From a checkpoint of a small contrastive audio-text model.
Model: 9.22M parameters, log mel input, encoder arch vit, encoder activation geglu, encoder layers 12, encoder width 192, text encoder norm layernorm, text encoder activation swiglu.
Data: trained on drum patterns on synthesised drum kits, 149.4 epochs.
Rows from block 2 of the text encoder of a small contrastive audio-text model, named by matrix and row number. Rows with one number belong to one neuron. Each number is 50 + 10 x the weight over its row's rms, rounded and kept within 0 to 99. All counts start at 0. After the name is the row's rms in percent of the matrix's.
Before each neuron's rows are labels from the 100 texts, of 14848, where the neuron reaches its largest size: "tokens" is the input token at the peak. Only what is clearly more common there than usual is listed. The data: drum patterns on synthesised drum kits. In brackets: how many of the 100.
# gate: MLP gate (text_encoder.blocks.2.mlp.gate.weight, 512x192), inputs 96-191
# fc1: MLP up (text_encoder.blocks.2.mlp.fc1.weight, 512x192), inputs 96-191
# fc2: MLP down (text_encoder.blocks.2.mlp.fc2.weight, 192x512, transposed), outputs 96-191

tokens: "high" (64); "open" (16)
gate.313 099:51 76 45 56 48 45 59 45 62 60 41 56 62 42 57 45 55 53 57 42 47 53 49 57 26 44 59 46 53 44 53 35 51 39 40 61 60 78 37 57 49 48 63 62 64 34 38 53 57 37 52 58 58 51 49 37 54 58 48 55 60 45 43 37 49 51 49 24 35 50 60 56 51 46 54 36 44 49 52 49 55 47 45 56 55 68 49 58 40 55 56 68 65 33 41 51
fc1.313 094:46 46 50 61 69 55 45 60 43 44 70 55 37 57 49 54 48 44 62 56 66 28 44 60 54 51 43 43 38 64 63 44 56 60 32 66 33 39 44 35 65 60 48 56 51 55 42 52 45 39 26 56 46 69 39 51 58 44 50 36 41 57 58 46 62 57 58 73 57 53 60 51 57 59 59 35 58 68 46 57 47 51 38 51 37 48 46 49 53 45 43 26 58 63 59 37
fc2.313 104:32 55 60 55 63 62 64 63 47 37 56 56 58 41 47 51 33 33 65 23 57 57 54 45 43 44 43 55 54 57 61 58 40 47 66 58 61 57 57 62 36 45 41 45 39 59 38 37 66 64 64 56 46 39 41 63 40 46 59 55 47 48 59 48 58 45 50 49 62 69 48 40 53 57 37 50 48 61 41 48 46 51 59 66 34 36 56 55 59 42 50 47 44 46 59 59

tokens: "high" (100)
gate.302 097:42 60 41 54 41 47 60 55 54 48 43 46 41 57 64 46 67 44 50 38 25 30 45 40 55 55 55 44 39 61 52 37 40 49 41 48 46 57 56 67 53 51 50 64 64 60 35 49 69 49 49 45 48 56 61 53 55 33 47 50 56 49 33 54 61 32 36 46 51 43 39 48 47 46 63 64 51 39 43 55 22 58 50 52 52 52 53 58 51 54 60 41 46 35 54 48
fc1.302 109:47 33 53 43 67 51 45 57 43 58 60 52 58 41 37 60 28 56 61 67 88 61 51 56 44 34 38 45 64 45 54 69 70 44 50 50 49 44 45 44 52 52 45 36 41 32 53 54 47 48 47 43 55 56 28 54 51 61 44 50 40 55 64 35 40 51 63 61 38 55 73 56 53 54 37 42 50 57 60 45 65 52 49 52 52 44 42 45 44 56 37 52 59 62 49 47
fc2.302 110:55 37 46 51 55 56 59 50 52 47 58 54 36 42 67 64 35 41 57 53 66 41 48 46 61 57 33 47 46 67 40 62 48 41 58 46 58 46 58 34 56 45 41 33 54 62 55 54 43 51 62 42 30 40 30 54 51 63 44 44 46 51 40 52 61 60 46 57 40 56 64 42 56 52 43 30 39 54 40 58 76 70 66 60 33 37 47 53 45 47 38 49 43 40 42 64

tokens: "ride" (14); "quiet" (12); "snare" (9); "-" (8)
gate.48 103:57 62 53 49 35 41 44 36 37 56 57 49 63 43 49 49 46 46 47 62 35 55 55 51 68 54 45 40 62 46 49 41 50 65 56 58 72 37 42 35 35 68 51 59 49 50 46 38 44 32 44 69 66 54 59 20 59 78 41 51 53 43 23 52 23 34 33 53 36 56 53 46 61 54 67 43 62 42 61 59 43 48 48 57 44 56 56 54 64 45 41 52 48 54 59 50
fc1.48 102:55 66 34 56 43 72 28 37 48 38 51 68 55 49 42 59 60 40 64 61 49 34 58 56 53 33 58 48 51 47 39 48 46 41 47 40 52 44 58 59 52 48 52 33 36 61 56 45 41 37 48 49 39 60 44 50 32 54 54 40 37 63 59 46 42 43 56 48 61 46 50 46 40 27 51 43 36 37 61 58 49 46 56 55 52 48 55 39 54 54 48 62 53 43 40 53
fc2.48 104:53 52 68 27 61 54 45 46 52 46 43 45 48 46 55 52 74 62 48 48 63 53 72 40 30 42 40 60 43 56 53 44 35 60 55 51 32 55 64 44 50 37 53 47 38 50 43 39 48 50 43 41 31 47 54 50 56 64 41 58 33 55 55 30 55 52 43 49 59 64 61 45 59 61 38 62 31 46 41 55 29 50 50 56 31 52 60 49 57 63 34 37 57 57 42 56

tokens: "ride" (39); "quiet" (16); "hi" (16); "breakbeat" (9)
gate.508 102:52 51 54 41 72 48 66 38 44 47 45 48 60 47 51 56 69 57 51 41 39 51 46 48 41 56 54 43 62 46 65 50 59 50 55 40 58 51 53 39 35 59 37 48 49 43 28 57 43 35 64 56 25 54 56 56 60 53 54 60 48 58 71 51 36 37 53 35 31 44 33 33 46 54 43 54 77 38 53 38 50 49 47 48 32 50 60 45 53 40 76 54 57 66 45 60
fc1.508 096:38 51 58 62 63 46 72 43 50 47 47 28 46 67 52 35 60 59 45 60 64 54 54 38 53 55 47 57 64 42 50 59 48 47 68 43 49 65 47 55 61 43 53 46 58 57 47 59 71 44 54 46 43 65 64 71 49 24 52 23 45 60 63 44 38 47 58 51 36 46 44 49 55 44 43 41 52 49 51 48 64 54 63 39 46 53 53 38 53 28 54 42 50 81 57 46
fc2.508 101:34 65 46 34 43 53 57 51 41 54 49 37 49 45 46 57 65 42 40 71 64 60 41 50 49 50 36 40 43 60 44 63 52 55 46 51 63 47 50 67 56 52 43 47 56 53 73 57 44 51 42 58 32 23 60 41 61 47 58 31 43 45 33 50 34 38 56 51 46 58 58 50 47 49 54 44 51 48 50 50 56 49 32 57 54 60 63 58 53 39 51 46 62 59 49 56

tokens: "-" (26); "shaker" (12); "hi" (11); "bossa" (7)
gate.18 093:71 55 47 52 41 38 49 51 44 34 66 37 40 58 37 66 34 57 58 43 58 46 50 65 56 44 45 47 56 54 52 49 51 47 51 46 45 40 58 56 53 72 67 56 55 48 43 65 41 42 61 61 54 42 54 63 31 48 59 41 59 57 51 47 35 40 63 47 29 58 43 46 50 64 40 44 56 40 47 44 25 55 51 50 52 54 32 54 44 42 57 62 41 37 39 58
fc1.18 103:38 60 47 45 42 32 75 38 40 44 50 43 59 60 56 48 57 53 66 60 60 57 41 46 49 64 34 39 50 43 40 66 56 57 49 47 52 53 51 51 65 46 55 49 40 56 77 56 64 65 61 70 60 32 25 59 53 56 48 44 62 47 62 47 43 51 49 53 66 41 42 51 55 59 36 50 39 51 43 76 52 44 39 70 49 56 32 45 34 44 55 39 57 54 69 63
fc2.18 095:54 60 64 62 71 65 36 62 53 58 46 31 31 52 53 65 42 59 47 44 65 57 43 24 46 53 48 39 52 44 35 47 56 53 54 43 71 49 64 71 59 47 47 63 34 52 51 45 55 44 53 57 47 44 56 25 55 59 46 21 61 58 57 30 44 69 58 42 48 39 41 35 43 60 56 42 49 46 46 41 58 46 44 66 61 60 45 45 43 48 51 41 54 54 54 67

tokens: "ride" (26); "cowbell" (17); "snare" (14); "quiet" (8)
gate.34 107:52 60 63 39 49 65 59 45 40 59 70 44 51 61 52 48 53 73 51 51 50 59 61 46 54 64 25 33 31 42 38 43 53 47 63 43 51 41 74 48 58 63 64 58 52 48 49 53 48 49 43 69 65 51 58 51 31 41 63 59 65 66 44 35 40 43 54 53 38 48 43 60 50 54 54 47 37 46 47 46 45 47 31 27 33 49 50 66 54 42 43 57 39 42 51 49
fc1.34 108:48 35 47 76 51 31 78 43 64 57 37 40 40 39 50 37 53 32 50 47 44 75 58 50 41 43 59 63 46 63 60 53 67 54 47 53 58 51 45 57 40 39 53 65 65 45 48 44 52 50 49 33 44 55 46 52 79 57 46 31 52 53 37 47 51 54 45 58 63 50 55 47 41 47 63 40 45 49 40 55 56 25 47 50 65 46 52 34 50 53 46 45 46 41 37 61
fc2.34 109:55 47 22 52 44 57 47 60 56 42 52 54 41 49 16 41 53 36 49 51 50 61 45 57 60 48 52 57 52 40 46 44 54 51 49 47 42 30 47 59 48 46 61 42 52 65 29 52 54 46 42 48 50 39 47 73 64 67 50 44 57 62 56 39 54 42 43 44 36 43 45 53 46 39 44 44 57 38 39 43 36 52 63 33 56 46 66 41 51 41 46 54 56 58 61 55

tokens: "hi" (22); "ride" (11); "tom" (10); "thin" (9)
gate.453 106:49 65 51 45 50 48 54 52 57 64 39 40 39 43 41 31 51 53 48 68 38 74 50 50 62 62 69 60 56 44 49 50 51 56 50 49 46 56 49 50 43 45 44 50 61 50 39 47 35 56 72 27 30 50 48 45 45 39 51 50 37 46 53 56 49 43 54 59 28 44 33 54 52 47 48 63 53 44 46 54 49 54 48 50 36 56 52 63 35 33 54 54 35 56 47 47
fc1.453 104:53 39 48 59 52 52 48 48 32 59 50 50 48 58 41 60 35 50 63 45 50 55 61 42 42 50 36 46 50 55 47 43 61 61 59 47 69 37 55 52 51 53 27 66 44 79 48 57 47 61 57 50 49 33 44 67 33 36 69 44 68 52 45 40 36 54 64 52 60 46 49 48 59 52 49 54 54 45 74 64 60 55 48 47 55 45 45 44 70 32 51 60 42 43 38 51
fc2.453 108:37 40 41 54 35 58 46 57 46 47 55 31 49 58 59 59 53 45 42 46 67 54 40 58 40 50 44 39 48 57 43 63 30 43 31 58 49 45 48 52 52 46 23 54 54 57 31 58 60 47 43 63 33 41 56 34 59 45 51 38 53 38 35 47 45 37 59 39 50 50 51 49 66 46 52 53 51 51 56 38 44 51 54 48 53 51 43 52 42 29 44 40 56 45 55 47

tokens: "-" (32); "at" (13); "bpm" (12); "shaker" (9)
gate.54 117:46 63 69 50 47 66 57 42 39 51 38 74 33 37 75 57 40 50 35 47 49 67 60 69 53 55 53 65 60 36 52 57 49 52 38 59 39 69 64 56 55 62 40 47 55 27 51 41 42 31 42 48 44 62 53 34 32 51 35 57 38 41 46 57 58 52 52 44 72 58 55 54 52 56 54 32 68 61 50 56 64 50 53 47 32 44 49 44 43 43 37 50 47 33 55 41
fc1.54 107:51 48 68 52 41 46 49 55 28 53 50 67 71 57 56 64 69 57 55 46 63 50 54 51 43 71 47 33 49 69 45 66 29 38 53 47 49 52 39 45 57 37 50 41 49 53 42 63 54 46 35 43 48 57 39 39 52 46 49 44 46 52 44 42 60 40 53 76 64 44 47 49 44 40 53 62 46 51 61 51 38 49 48 53 55 63 58 32 52 41 41 49 55 42 61 58
fc2.54 090:61 33 47 54 36 40 55 52 45 57 52 39 61 41 50 60 40 61 50 39 43 53 52 51 32 42 47 50 61 53 56 53 60 51 52 52 62 34 49 61 35 35 53 49 69 52 51 37 62 44 40 47 47 52 56 40 54 59 44 47 74 42 53 50 35 49 68 38 33 62 34 46 65 57 73 56 53 59 54 54 44 41 40 62 65 54 53 36 58 50 50 57 27 55 55 47

tokens: "high" (89)
gate.232 101:62 65 30 47 50 51 65 71 60 35 45 49 35 47 50 62 54 58 65 54 47 41 49 50 46 47 58 55 54 47 50 31 62 34 61 50 40 46 60 63 58 61 49 47 41 49 40 54 62 55 61 60 48 59 53 50 59 37 41 46 66 57 61 53 53 33 55 41 44 82 45 26 52 62 46 64 38 57 44 51 59 63 47 67 48 51 50 45 63 53 53 42 55 63 54 49
fc1.232 102:66 46 47 39 37 43 44 49 48 60 38 48 39 76 36 65 56 67 59 43 54 50 54 45 37 62 50 52 44 48 41 37 44 41 39 43 61 51 56 71 51 33 39 50 37 46 40 56 68 48 52 64 61 28 69 49 46 63 59 43 50 62 52 44 52 49 59 49 52 55 40 48 46 69 41 58 34 66 47 61 40 55 58 52 45 63 56 44 57 36 41 55 38 56 29 66
fc2.232 114:51 47 49 50 62 45 27 44 35 64 50 27 57 56 43 42 62 57 52 45 46 64 61 41 51 47 62 50 60 44 66 33 32 59 38 43 40 57 57 59 51 41 59 67 58 29 28 53 64 44 46 47 66 49 70 44 54 42 61 61 42 52 62 57 42 44 58 40 60 26 68 47 48 54 55 39 60 41 50 41 30 47 51 48 54 50 43 41 56 39 52 64 53 58 59 34

tokens: "-" (41); "at" (24); "bpm" (10)
gate.376 108:59 56 64 66 62 49 45 37 67 46 66 54 50 58 49 63 69 47 61 34 37 33 42 42 45 52 56 40 57 54 59 47 55 35 57 59 39 62 45 45 54 48 60 60 56 64 61 52 32 33 63 53 29 48 63 46 65 57 34 45 53 43 50 44 53 49 59 48 60 53 50 46 38 49 38 48 49 38 52 42 49 45 63 64 44 64 53 43 41 39 43 62 62 51 46 49
fc1.376 115:58 48 60 42 39 46 54 38 34 46 46 44 50 49 54 16 46 60 44 52 53 53 44 53 51 41 56 47 33 33 44 57 34 63 47 59 54 60 40 31 42 52 50 59 48 43 40 50 55 43 48 57 61 37 50 52 24 49 59 51 49 54 56 53 47 49 65 55 56 60 50 65 73 50 47 41 50 44 61 55 49 49 69 49 45 51 35 51 72 67 46 49 66 51 62 58
fc2.376 111:47 34 38 50 57 41 46 47 60 59 53 67 64 40 59 52 47 56 56 52 48 53 59 42 48 41 57 54 57 49 66 54 66 53 40 42 49 42 43 53 76 39 66 50 51 47 66 52 36 62 58 48 55 31 36 57 56 54 35 41 59 47 76 54 45 72 44 50 49 37 33 62 63 75 61 57 59 52 64 45 57 51 53 34 51 59 52 56 51 37 58 48 51 50 58 53

tokens: "-" (49); "at" (15)
gate.20 092:41 51 69 48 43 44 51 42 57 41 41 51 51 67 58 66 48 64 35 52 45 51 42 58 47 40 45 36 69 59 57 47 39 49 28 57 44 45 60 32 42 48 71 58 45 32 29 73 57 39 60 51 52 55 34 52 42 43 47 39 60 51 45 51 48 49 61 46 66 49 41 78 65 48 51 50 53 48 55 46 59 47 60 59 40 46 51 32 59 67 47 51 55 40 56 59
fc1.20 086:52 54 42 46 64 62 55 51 49 50 58 43 49 56 42 30 68 57 59 56 49 48 53 53 43 54 57 46 44 63 41 62 45 52 70 45 50 56 54 46 46 49 39 61 42 35 44 20 45 64 59 50 38 51 47 47 54 35 61 37 49 35 50 44 51 70 39 50 54 72 58 53 40 30 54 48 52 69 39 44 51 57 55 50 17 56 47 53 56 46 51 53 44 45 45 64
fc2.20 107:45 47 64 55 41 55 39 55 69 62 60 40 44 46 64 53 54 61 38 57 60 51 50 49 42 42 52 50 49 54 44 54 35 43 55 54 38 66 55 47 45 60 39 49 42 66 24 58 42 51 43 56 50 50 54 67 40 38 63 48 58 63 52 64 63 40 29 53 46 47 53 55 42 49 46 32 49 49 37 55 50 39 47 53 38 57 31 44 47 51 40 36 45 64 48 52

tokens: "high" (100)
gate.433 099:59 62 22 57 51 55 59 63 52 48 43 53 41 51 69 44 56 52 50 34 26 44 46 36 53 58 74 51 43 55 58 45 40 47 33 57 44 56 55 65 55 42 53 58 59 43 52 61 69 59 61 63 49 32 66 44 36 46 54 55 52 49 52 49 41 51 45 47 49 57 31 27 45 49 55 65 54 38 35 45 58 56 49 65 64 47 49 60 67 36 59 44 47 36 62 60
fc1.433 107:41 50 39 40 45 62 65 58 60 56 38 53 53 48 73 60 44 48 39 41 29 29 48 43 58 35 65 42 45 64 59 43 40 37 35 60 58 52 57 57 52 57 54 71 67 64 44 63 63 46 52 60 59 38 60 45 51 42 48 49 60 40 38 45 47 51 40 36 50 55 39 40 54 45 39 63 47 38 39 46 40 50 33 52 67 50 45 51 49 50 62 53 46 33 66 57
fc2.433 102:48 54 49 44 52 53 47 54 47 54 39 47 61 47 33 41 67 64 43 43 32 53 47 58 49 43 71 49 63 36 52 39 52 63 56 54 36 50 34 74 35 54 63 62 59 44 44 53 55 54 34 57 69 60 75 53 53 42 45 52 59 53 43 50 42 34 57 40 52 51 37 54 41 49 57 68 55 48 66 41 28 30 39 37 66 56 55 50 52 54 43 53 61 55 50 36

tokens: "ride" (48); "cowbell" (7); "hi" (7)
gate.493 097:63 56 32 51 33 49 70 41 47 70 64 48 42 42 73 45 58 66 51 50 56 57 54 74 34 55 64 39 44 61 52 45 57 42 47 59 48 36 51 27 39 52 38 56 54 49 45 60 42 53 47 51 48 39 52 33 51 53 53 47 50 43 43 44 43 56 45 32 45 69 55 70 51 59 65 44 66 45 62 50 55 62 52 48 58 44 55 47 35 37 52 50 47 38 34 66
fc1.493 091:42 57 35 51 44 46 44 46 45 51 60 52 25 65 57 44 46 44 50 66 52 48 41 44 42 57 46 45 66 68 45 42 37 43 51 49 60 37 45 50 50 51 68 55 58 59 59 45 59 38 46 34 55 66 51 56 66 40 44 39 54 54 52 56 61 55 49 42 55 32 49 50 41 61 66 67 50 56 39 55 50 35 56 50 53 65 48 71 35 47 49 48 34 56 62 42
fc2.493 088:45 60 39 56 61 60 46 48 39 21 44 49 35 56 55 55 62 33 38 52 64 50 61 48 51 55 40 32 62 50 50 41 70 45 56 38 64 54 53 52 38 65 52 45 38 47 55 29 49 58 49 47 41 62 59 57 57 66 34 49 55 43 49 54 51 45 57 48 42 62 45 63 53 44 57 52 63 59 47 46 38 32 44 63 48 60 46 55 46 44 43 54 57 59 49 53

tokens: "ride" (22); "cymbal" (8); "hat" (7)
gate.361 108:46 53 32 42 44 51 47 45 55 47 75 59 35 36 61 55 52 59 52 61 46 54 67 33 46 43 58 70 44 51 55 44 55 59 41 55 60 35 67 55 45 34 64 42 60 46 51 48 68 43 48 38 51 33 56 45 47 61 51 49 64 76 43 53 66 61 43 43 61 35 48 67 25 45 51 57 53 70 55 58 56 47 42 47 30 60 40 65 38 53 46 47 47 38 50 62
fc1.361 114:39 60 35 62 38 49 42 54 34 39 58 52 45 62 46 37 49 33 45 54 45 53 26 38 54 48 63 60 43 59 62 46 41 44 59 44 50 68 41 50 52 59 38 55 52 50 56 32 50 37 32 62 32 60 56 63 51 63 44 52 60 41 52 61 67 39 34 53 56 49 52 53 47 40 59 37 40 40 30 49 56 54 67 51 38 48 38 30 46 29 50 37 63 53 48 43
fc2.361 098:46 63 38 52 51 58 38 33 61 33 46 56 37 54 42 60 40 58 48 58 42 44 50 34 33 59 35 49 48 70 57 43 30 50 69 58 37 59 54 53 48 43 51 65 58 55 43 41 53 48 52 35 44 28 62 45 64 54 42 56 59 46 40 68 53 57 45 48 44 48 29 46 51 46 45 49 52 62 43 65 48 47 78 61 43 51 56 57 42 63 38 66 50 49 46 23

tokens: "-" (17); "hat" (15); "at" (10); "bossa" (8)
gate.106 091:47 50 66 53 47 55 47 29 62 64 49 47 54 70 59 28 60 61 55 44 58 46 70 54 51 42 42 44 56 48 58 57 55 61 62 39 48 42 60 49 45 30 46 41 54 37 57 52 40 64 74 62 44 61 67 43 55 47 56 49 42 58 52 57 42 35 56 72 40 50 51 48 45 37 46 49 69 24 46 50 40 66 46 45 44 70 46 56 33 47 58 57 46 52 38 59
fc1.106 096:54 40 55 47 44 59 55 48 53 34 39 37 57 54 64 51 43 51 45 28 46 55 59 54 61 50 32 40 41 60 41 60 56 43 54 43 62 57 41 49 20 51 62 57 60 51 29 72 46 57 42 49 48 48 50 51 61 66 34 38 60 45 59 44 69 60 45 49 68 48 33 43 55 51 49 32 49 35 61 51 51 64 51 37 57 73 32 44 42 64 48 55 53 46 49 67
fc2.106 084:60 46 51 57 42 48 41 74 46 49 60 44 53 46 58 40 56 50 62 44 47 40 43 42 46 51 55 37 45 50 43 38 37 57 35 49 44 32 40 55 68 53 52 56 46 49 49 57 39 54 61 57 53 48 56 71 45 72 47 55 74 33 55 45 47 62 46 48 62 59 63 60 55 54 47 40 66 68 42 51 50 59 45 52 57 62 45 66 38 54 47 58 51 49 45 54

tokens: "with" (52); "at" (37)
gate.100 119:58 66 57 46 60 58 51 34 33 53 31 65 43 51 56 35 54 57 36 53 63 68 72 74 44 62 55 58 42 62 46 48 42 40 47 56 30 77 61 32 45 52 43 42 53 37 68 37 46 41 50 45 34 53 54 48 41 61 37 48 42 53 47 57 51 42 59 53 54 56 40 48 49 44 37 54 51 65 57 40 40 57 52 52 32 54 38 42 58 38 55 60 55 27 52 49
fc1.100 108:44 51 43 57 43 42 43 46 48 46 59 68 35 59 55 46 37 50 50 69 55 57 50 48 67 47 49 54 50 50 53 52 52 49 64 49 44 48 51 43 39 62 41 45 59 48 53 36 50 51 47 58 53 53 36 69 60 63 31 41 50 46 53 55 47 32 58 52 34 62 45 49 46 47 40 65 55 45 35 32 45 53 38 66 30 61 37 58 52 43 63 61 59 60 43 47
fc2.100 099:60 57 56 35 48 54 49 52 68 50 47 45 50 51 35 31 56 45 52 62 39 51 70 55 40 60 51 37 53 51 53 43 43 41 30 39 47 48 45 41 55 50 45 61 49 58 47 60 45 52 50 54 39 46 44 68 57 65 54 29 50 66 31 59 50 57 46 47 57 56 61 38 51 43 42 45 59 49 80 50 49 49 49 51 58 48 51 60 44 48 65 56 35 56 54 63

tokens: "with" (38); "at" (23); "hat" (16); "<end>" (14)
gate.250 105:56 65 37 57 55 36 53 44 32 43 42 62 57 54 38 42 59 39 36 42 53 47 47 55 45 52 38 42 56 73 44 30 59 53 50 35 59 51 45 59 47 54 66 60 58 55 41 26 39 40 42 54 57 64 46 37 52 73 52 41 52 36 63 46 58 51 53 39 58 29 49 51 52 56 45 43 33 62 37 55 51 53 48 27 38 40 47 47 56 47 51 43 45 42 37 27
fc1.250 114:48 28 53 36 62 50 58 45 38 37 53 47 31 66 39 52 44 59 36 43 53 41 44 42 62 41 35 48 31 47 30 38 37 36 55 55 49 49 64 63 48 45 39 57 60 63 56 37 57 61 62 47 47 56 65 68 52 39 53 52 48 55 49 43 61 51 56 52 55 56 39 49 49 51 46 38 48 34 38 45 62 40 52 50 39 53 60 57 34 51 43 50 45 52 53 52
fc2.250 110:41 38 65 49 36 37 63 55 81 58 46 42 62 48 50 46 50 64 55 44 60 47 31 63 51 67 56 66 46 55 56 53 55 51 65 64 48 46 45 35 61 45 55 48 46 40 60 63 56 52 57 53 48 54 48 64 56 41 60 55 56 62 66 60 68 57 55 45 47 60 66 58 34 66 56 58 51 51 48 50 39 48 63 42 62 42 59 51 56 39 43 19 52 54 54 53

tokens: "hi" (66); "quiet" (17)
gate.323 111:48 66 59 33 54 48 39 42 44 56 51 60 57 48 44 69 64 60 30 41 39 41 73 53 48 51 50 57 52 45 60 50 51 65 41 37 61 60 44 47 49 54 28 54 59 46 33 43 36 72 63 45 61 54 60 49 62 70 76 38 53 45 44 22 37 42 52 38 51 50 36 42 42 64 52 56 42 45 61 45 43 46 51 69 43 73 53 50 44 34 44 56 49 51 47 54
fc1.323 106:47 51 54 58 49 45 59 73 22 66 49 36 47 52 56 41 62 44 58 56 58 59 46 37 65 61 50 51 41 41 40 37 45 56 57 57 39 55 58 65 51 59 41 51 46 65 47 62 63 35 50 38 24 35 40 65 40 35 54 62 40 35 48 48 39 50 51 56 55 41 60 29 60 51 30 29 60 36 59 53 69 63 42 41 39 52 58 40 59 38 50 50 46 53 58 50
fc2.323 109:50 46 49 34 54 41 46 33 55 47 54 43 49 45 63 66 57 62 47 59 63 76 39 61 45 52 52 66 56 44 52 60 32 47 62 44 45 58 42 45 57 53 39 47 47 52 69 58 50 38 51 45 36 46 65 23 54 49 67 44 45 53 39 58 36 32 65 54 48 46 72 65 47 53 60 67 43 51 62 70 47 42 61 29 48 68 61 54 50 40 40 46 53 43 61 50

tokens: "-" (23); "with" (14); "hat" (10); "138" (7)
gate.107 089:55 61 49 44 40 54 53 50 36 49 45 57 59 44 62 55 53 61 58 48 43 60 62 45 51 59 34 43 58 52 32 63 51 47 42 60 52 49 41 45 64 34 47 63 43 50 39 62 62 47 45 49 52 34 63 41 46 29 59 45 50 66 54 37 66 44 45 54 30 42 51 57 45 53 49 31 51 68 70 58 55 55 57 46 49 51 32 56 40 49 49 40 40 28 45 59
fc1.107 089:34 49 47 37 42 29 43 61 58 58 52 69 41 51 39 58 45 56 41 53 57 61 69 54 55 62 54 56 53 60 45 37 69 53 43 58 51 42 57 56 45 54 52 49 41 47 30 54 27 44 44 31 51 41 53 53 44 36 32 47 55 44 59 54 48 30 44 36 44 24 66 32 46 49 58 61 59 56 46 56 46 44 38 59 56 46 69 51 47 52 57 42 45 37 39 53
fc2.107 088:55 46 57 31 41 62 49 69 73 63 62 55 48 51 48 59 67 45 55 53 51 47 60 49 53 32 58 46 49 34 52 48 61 41 60 39 72 52 54 61 48 36 53 66 76 58 56 42 51 38 57 51 21 56 41 51 73 51 35 52 38 51 53 45 59 60 64 45 73 29 57 49 41 43 48 48 58 38 44 42 46 35 34 66 45 38 42 40 49 49 53 50 57 37 56 59

tokens: "ride" (14); "clap" (9); "one" (8)
gate.205 102:68 55 42 60 35 55 50 52 39 47 62 70 33 46 54 39 39 44 47 64 38 53 64 40 57 41 48 63 53 58 35 32 44 55 44 57 53 49 38 58 47 67 38 35 28 52 52 49 72 49 46 54 57 39 52 51 36 42 49 31 48 45 42 46 40 62 44 58 66 43 53 56 47 43 45 47 48 47 69 57 35 47 53 55 51 61 67 54 60 54 60 62 52 37 43 48
fc1.205 097:54 44 54 39 40 44 56 65 57 51 34 18 61 53 47 59 52 39 56 22 35 45 43 56 44 64 52 55 59 38 64 54 47 49 27 55 45 59 54 49 56 43 61 39 54 49 66 59 31 48 47 44 45 27 45 47 41 47 70 48 54 37 59 53 61 56 62 64 49 50 49 43 54 59 44 72 46 51 59 61 60 53 50 34 46 31 59 48 42 50 58 50 72 47 47 44
fc2.205 084:31 51 29 58 39 54 51 63 51 49 47 44 44 40 35 42 49 49 45 59 57 61 43 47 53 53 50 37 59 46 55 47 45 67 41 45 43 52 44 54 37 42 34 49 43 53 19 58 57 46 48 35 50 59 54 47 28 42 41 38 64 41 58 61 40 33 50 66 50 59 59 36 57 40 48 39 66 54 44 47 58 41 60 34 44 44 59 74 54 43 48 75 41 53 57 55

tokens: "hi" (28); "breakbeat" (20); "cymbal" (14); "open" (9)
gate.229 102:56 56 51 42 53 44 40 31 59 51 48 34 50 48 43 61 51 45 66 47 45 70 65 34 38 33 67 46 50 47 55 45 30 52 53 37 73 46 38 46 22 22 49 50 43 38 40 48 36 46 40 44 50 43 69 67 47 67 50 57 57 39 67 67 65 68 44 41 37 58 60 42 37 58 49 59 40 55 70 40 43 67 64 53 50 59 64 45 61 56 39 48 46 49 47 54
fc1.229 099:49 55 48 51 52 53 49 37 64 47 46 43 40 47 55 50 34 64 46 51 53 61 63 47 54 53 68 50 41 69 38 46 33 50 50 51 65 44 47 56 36 39 54 37 42 43 40 49 39 64 42 52 46 59 62 50 48 70 39 56 57 47 42 66 58 69 58 47 37 65 54 55 23 59 52 45 37 50 69 35 34 66 64 56 52 61 43 40 47 46 43 53 42 41 45 44
fc2.229 106:38 62 53 67 41 39 58 56 55 60 46 64 45 51 63 66 37 72 46 55 42 37 48 43 45 46 48 52 27 64 46 54 43 47 42 45 34 53 52 51 61 37 53 55 51 75 55 46 43 43 60 43 61 41 40 48 54 56 57 50 57 57 60 62 42 51 48 51 37 55 49 68 35 52 56 57 55 37 39 55 68 67 44 63 32 42 41 45 56 52 47 45 60 46 57 34

tokens: "with" (37); "bpm" (23); "<end>" (16)
gate.337 109:44 51 59 36 43 50 59 48 56 42 36 63 56 42 46 50 43 58 37 50 54 36 47 57 72 52 68 45 45 42 46 38 47 65 42 31 59 54 48 41 45 65 69 44 44 40 25 29 60 48 56 54 60 49 52 47 42 61 46 47 56 64 52 45 52 47 71 59 54 43 48 45 49 50 57 58 75 55 48 65 43 58 45 61 47 50 54 62 60 55 49 44 58 51 66 38
fc1.337 115:41 51 61 43 62 35 65 55 40 49 47 52 44 48 49 67 48 53 42 44 73 59 69 41 55 43 58 62 54 50 42 58 49 60 43 40 68 36 49 68 35 68 56 64 45 45 34 39 62 48 38 58 37 57 49 59 57 60 47 45 54 51 41 46 45 50 51 45 70 58 69 58 53 57 62 33 44 60 50 38 40 52 23 45 62 41 49 46 52 42 56 51 34 56 55 45
fc2.337 101:62 48 39 51 45 50 44 60 53 55 48 34 45 46 53 41 35 51 53 30 46 46 43 55 46 60 67 35 55 48 60 53 48 39 50 46 51 40 49 60 55 49 47 29 48 57 54 44 49 41 50 54 37 41 56 32 55 49 52 48 32 80 52 62 34 59 59 35 41 66 48 62 39 61 54 55 48 43 57 66 41 43 30 47 62 68 43 42 44 42 55 52 56 39 58 56